A small image captioner, trained from scratch.
Model: 6.51M parameters, 48-pixel images, encoder arch gmlp, encoder norm layernorm, encoder patch size [6, 6], encoder layers 12, decoder width 192, decoder layers 6, decoder norm rmsnorm, decoder activation relu.
Training: muon at rate 0.0034, 14800 steps, batches of 256.
Data: 122500 training examples, 30.9 epochs.
Rows from block 4 of the image encoder of a small image captioner, named by matrix and row number. Rows with one number belong to one neuron. Each number is 500 + 40 x the weight over its row's rms, rounded and kept within 0 to 999. All counts start at 0. Numbers have three digits each. After the name is the row's rms in percent of the matrix's.
After each neuron's rows are labels from the 100 images, of 14848, where the neuron reaches its largest size: "peak on" is the class under the peak. Only what is clearly more common there than usual is listed. The data: made-up road signs on poles.
# u: gMLP up (value half) (encoder.blocks.4.mixer.u.weight, 384x256), inputs 86-171
# v: gMLP up (gate half) (encoder.blocks.4.mixer.v.weight, 384x256), inputs 86-171
# out: gMLP down (encoder.blocks.4.mixer.out.weight, 256x384, transposed), outputs 86-171

u.265 120:500507537468513426457452506477468509447456546487485591492465488421522460514524495445569466466562536502561524530476438451468450570506499470502514553426470536485539512512444552521544568517479488491500506458512531540462531505524495492532512532510589525494526520
v.265 125:490519499444525497498470574531474591472435483479531534447453567496548435549515458506450491499457490515480492489551500475509585500576497510409504494476464506560517364491605499486531559464480528494523469516516490525517513508492559515558558497520560516489468537
out.265 116:545500518563530551415483524432425505546506437474459471526589530553448418544507443548530459464512501467471509452433560501409469472435556516535528504515466441537543447561525473471471492474511530505407486530423504518488523459585531458519430499552544499516526488
peak on: symbol

u.211 081:483503573431557539510513534516486522527505538489489474479483545553563479519499453489517435421610514544521534421511579543487526556363552551517520566506433580491484460498458456581494561462548464546480509471519517510516514550461506484475549475490503467495495511
v.211 080:552468469521547441515515479485545539491511464508496480570497443500485486512488526475474501470493499469557519432477490513493523500547480474418523547541489492471513518444441472509517515410437488535434526437504411525482458541501455486512459506475528535543466556
out.211 077:518587454548441526488535390419445461497512453464481507541522540511496435566464521457520563466509576506462516452457510503505490505511463442450467445494514489562553479459598495471506495542481546493446425496540544498477441500574560541444491511472507525556494517
peak on: symbol

u.245 097:543590563505480492527580565467580500441468531551399480517575476484474492479458518498394496503529508524516453517555449470446434479455441571584530453531477456426493429534505543499488521548474500467446524510420621515532466411477557497508488545548396502541512468
v.245 097:525483519527502464515508558550484505492511476460482458565552489503445480490473545461493548445551535551485509497551435529507492577399519497542547489462477465516499486510558498461471435489530527439519455524506498444524432468511452523535490442472504508517513472
out.245 096:575516419490497447552505479538490534463426567567486529500447567497563572530468509480473534516568474474481513493514518434491528475509486502442520444518495497453442488500529464514526489502446490474404540446447491500526494484487488519532477521561553484530513505
peak on: face

u.307 102:476475503489562493499443483438456497438524488398522545428498510477525550478589508485525547538525485529515526498470519508462527425499480468508504503449494535521462517533480485492433514530491495450514589462499476458495454447498508405559589521429471363495538517
v.307 100:560564476547523497459600523497555511427484537542483431359499543579519525444518560483480511516615524486484456538494512475454510503501470502443482501471505534525473466502522553477467481455530471523511508487524495550495510508532473499513495462515500534500565511
out.307 101:532477478473459412510495531500555543538566454422524479567482525547484530471535436502505487489498496518537487501482498494523504565469497456520446470495496518530489432503544565485525499550461500448525446553471504502532442514452518632502436424485492507443579521
peak on: backdrop

u.61 096:463505503502520470504568509466482425454483571491495485467533554475474510494473526495521537533604529456487445495468490456523538487536422422506437459451502489496482540470395497485504456524493505529553600494489561524481497389435472458502482481487553492513544446
v.61 076:510537472493502544521557446484503537473514514554457489467492549512535456463452515489433471466522433502495507528466481507471544530487498462581506466542525562482460510444531477480523448487509473489481597548512408524440489446466507548586468488502470576453595499
out.61 091:535541434491539494560460491491527530548512462462504563493450542527458472521537442477428500494438472505558541537501483520473500614403484511511518479470574512511490475492530451557511468500526471475550434433466448480540537488516500502498457593504517570387445494
peak on: backdrop

u.177 113:553499459513493539469548406516497455517491478529513433457493481479461470513429540511497557526456497518544527556499429539510525486453566537405480481565580495477437528514536485498523542539516434471455532489473515531539530581481561501471452505523461436523531575
v.177 108:460472483434479524498517543505511492453484487532485533486482532500495554536534486527585473485507558551517513517508451517515484493506474540470499480526449493499416461509508492451489539607481472509526510511474522488487489460481494504575457513475490600456463503
out.177 113:580516513480480458467488523481512495476397514494479459534513484539475460484482485493484534488578537515555492576506509550466501458567479499445470488484531471514493515488454517526505455501482459484503450527492530467525495480509531553455478538525520457527580449
peak on: backdrop

u.317 112:454522438476510553577522513563498525566457471519546512542492511479471500526555507452511532519470475480409454589520411481486432551507460494486495548471463503498450467517453487476574431475540571480510525483554551545510521525523483395467510503433502500445505501
v.317 122:469530459434488478563474454508507453596498470477566516497479448457477532525537524436494521567492535460495490541510462454534395520494483523491484524523530504481497548483598419504559566511612451563512518462495538490455499472489483544494515504511488469495441472
out.317 113:575580563525563499529474513548546487565527471503439561500498436518478541582540531566493464449563500584503490480402429479467489554501516473456456408432493497483466509502471485439500568498493486502479498516482516436459538467553470469485574447479537478483478464
peak on: face

u.218 107:531529569429464553552469515535504463547518441500449459411511515481456521446569489546474509529476511600468511470467537548524514519562487571509489479519490550519532468515458526400524495475509491511517438409486519525513453589481511561452490440559478446521566501
v.218 118:473489501478501479575494427532571486511472494483543496491551495445437540506536607469463536496483506516522502482487510465506483465511503463493517493574534427517537537483569533550469517573557485527486410506521515469484542469503542493470479464525479504477506477
out.218 116:577498530473501486506417528425483497536545461462488490516575506539475527522469500540500487545500558498473563450487467507489474495472452521534484454583552470523448529488496456467454511454541504494506535491519442454540528456520548528494504472510444536474506506
peak on: backdrop

u.286 090:530467590519484464584485441511505540498606502444517474484502491495514512569519497547466478502464461536437532471514522456513519434505548502490569464492506466504573509493548413573443558579471571512464476493499493488498515538487442497508538476504581510471493514
v.286 087:497564482445440460659521506540515493516467486551485452504501565419484463477501441491543513523481581508471523528465570489575471487589422510494491493526530498485506530467459539556486432495503517532537511530527542490549548539453482519442483493423512514518542544
out.286 084:526478477521532498480533487482540494572485515434495504499495433608526407406518469548452493466518502516535395507515533456492473546467470535520492486503563577536488480502501465526503513508496486537562477537440419466530503520439553470500538475521448493488533526
peak on: symbol

u.368 092:492483484595505640445443492481472506507545464513431569490514558470573492463481534495511431505497496507492510556421473549551525469467456485492435534503522512507473486482472537483466504517500470574524563483546473466477559470517535481423548538555513506462516539
v.368 104:534463421586529466503514486465570439496502493520513459517551523493475510544550500495512518457476508491477532520471531539555479506553543529507557559514492496555479506495503445471520530483558503526467523514444530461447481559438529474478502512501483523530468483
out.368 099:493495480522481460515507454532478457465494488551544517542544535480533498487513559474471489549513503495551564603463507503447554469469543506427550530507559502463478496543434508521579434521534522435527497529452506478531557536493446491492531514544447536573524437
peak on: backdrop

u.149 104:506507469537498441547488493447512488519512519503455520476556514520452489489532546467457528498489489484446543471471577572571416469551570516442497521560516571475515509469619517473520592427491501448514541482488486453500500488431516478491480561536497501511535520
v.149 109:491441527467514514540475510504480509529505468537509502494487491486459480559454464463491447477468501514510513506492478549481527487483481519445504499538534483557484562512487441468504469538492526495547514589529437511535486434477371526481471486500551468558459423
out.149 110:523479539535481452504454522370508442535524545554510453489475543465479536458468528457566593444484507522443443485558511494478537405485499486521518562452510470479485551449516456481544562563460527537505530494506453470575495524551526514518487528495483514446523444
peak on: symbol

u.2 099:521459526419467463479488497479502479516469500542413483504507524407474446480480502536434485436508508529495506578503502496589542476495509426488427572544442445474507505507493597460491479480450457491477561525524501462499497531489459525490508504482491465499523482
v.2 113:556483439508486538438419473476536501489519497519483493505561450505451487470531544488516505504494508520551555532500520551491461491558540507487460507476514511508468498476482559498461478532491502441445480525468528467533451443435494555499569509480500518491487511
out.2 105:517490440558525553497525580462482399489470485545503503450530442448474493469476506477510461539461449445453504494417523519437498520566523546452497444470508440524507429519503534468597475503455466412498534482555468520529592470500430525499521493477541530492506562
peak on: backdrop

u.357 090:431474478468510519541535508418519504459502473579517464547474457483451510494459595490463518518551426468480488518533469543525473533467448481557481459515541457532512466485401381478490429521522515457569519531503494496501492580491498505528555515464457523533512495
v.357 105:523447462516494539485494496472510459474523513485477466556461488528485503536566555453465570449554538411502518506457532504496580472457513431411477450581549525548519497472550461539432493505431457504529516506406483443493532470561511498513461419487507577526491535
out.357 096:490525475573521447476492450496383493495471487498528489486428395466505546555482507490478476568539539534487457519542520529493452458505480515485467433502466498548421516479632591548487505536476521539517496474465518471387475560488470518549516506496467454464464521
peak on: face; rim

u.67 100:452493463522491504564509578527485507526442547482528495464475531453467541499434483500486435476468556532510500432440550474478479475513454557425566601533477466473502455488464521549522544513535570519465476487552488524491514481451476524498555480508523513502456550
v.67 102:519482562452546481498487561515421429543434521532473477555489544495459539478485530520483453544534475574481513487473587487487474528440528434534468509517509507458512522490538439503496487556531557611500461403523564495452521466479547509547534393545468510466540502
out.67 096:509510538458497490553545500535561447548479428444594524515443443459477505454479506439470593478508582508484480527475483409530442502514535504541507491519464506570581491582468537474528537462566551515503462516491508458485483452508543473501476462506408527445442503
peak on: rim

u.22 088:528513468527437482491524534561450483491441527492476468507504454476510514533585557505556521465546443474561466460413488422540523494471585488482515524519512445536438485533459506533495463564456475464521445484490492466522468487527490500511487497536515577508440434
v.22 065:460564472581541517476510505572495513493480546533464536568565518528476484424450481500542570477484523467491539476503462438450485467446548540515471457476482482571445483539498545537465465539476536533381523502487469506521544431481508454518548454488512544492507526
out.22 077:534543502491459482487576472514471514514570556609459542546481562551473456532581493522436457551610492528412492529462488525491553527479524487549604416529514491480517504480514517490433480424423444475480469462477519520537495474501497516482535482436531588452483509
peak on: rim

u.308 095:490465467479571548601522484556499511509485472548471452482572514511529550480437483489457537568507524542495522467475521466532489501431447487529522571494491469509517512487535546502519455544486496537442452467486434493417495505475506476516487518542469539437555435
v.308 098:484496527455464495564461466523508449514540461461448477519451467575517596470478464468529586545417456537448517460461533518544519535466453493508505544437618500379493446524522516541498581496471489453517512518539533520462492427528507522497456525510490505433575433
out.308 094:466465525473500489463492548482453492460521536543515538461469461562436480509544520524480552486519488505513500533516450470469571509432486523518497525484455540453535453529509530426561480521473511499546548474578533521515533546489499486562511436506582469461590488
peak on: rim

u.70 104:540447560501521526509487457497444494503537518481535491518483521494503473507480523449500601485498509515543518472498490443496478492465521497535484479504464511541486528537372498477543517550476449413549442599554491512419487517483474447473437534495498449470483496
v.70 117:460480556448528515482448434497496524494489539553557475470513499480487462465531501477472534428516525485514477451532458446453531414449547509528483434493536479509521500490439466460480565578470481539481517490454511511453500492570530527531503504581465478468507503
out.70 108:440488567442538475543485553520492566488504475528570466458500552517489461459546467528433524485485480485555491497466515476581592500475466529467524447487488544475456478531466499482563479465490444536500488552483527441471501620478475578529485482572490491509431483
peak on: rim

u.326 113:491492525544548517422468395513488507474479522480439525485484476479508476513433488548582522449430527516557474484514470447539507482563467488512477446514528449502511576516522526530490445590467478487467460481506449454486436453512532443516541504525498502501529537
v.326 109:524504460403499495518490496486414549541537551497453543508522506515534559525497516456503489484457484532521478476513480435455496525530528493509446467522560538520550590540465530571424461470485511477472517486548479441514492459504544524521454512496554561458549569
out.326 111:528581504538518490449629564403484497474587528490482463506553465490494484463511537484504482488428541504513484480520570504543518529491569520491532498472507547484458510520485535523470482464496494512535452516435473517539445548523495524531542518459497475481505506
peak on: rim

u.271 114:528555472420495518467534550507496477463540482485516495506520481474510492417506453473505561461503472508531493552558508494447540501496477512488551538526618500521551462518539443519430471502497481506556446404507521494479499436453478545465461496562502537478561488
v.271 113:459481491503585485480495489528457465504466509529501582508495467492505497481487427552493564586438570502488535540481484482560545513505561476438489479567555479499515502517507479567432457526497500466419455485483470508465522511478441532468524489506492443486449456
out.271 122:501487451501502415490526441493541392467461502503484501588463449460456497478532512517498513532408479560446568540483583500514513526418433463522561536469504411537530527483491434474518545455603478533459493566490536497505585520467497550487439515487498503543552600
peak on: rim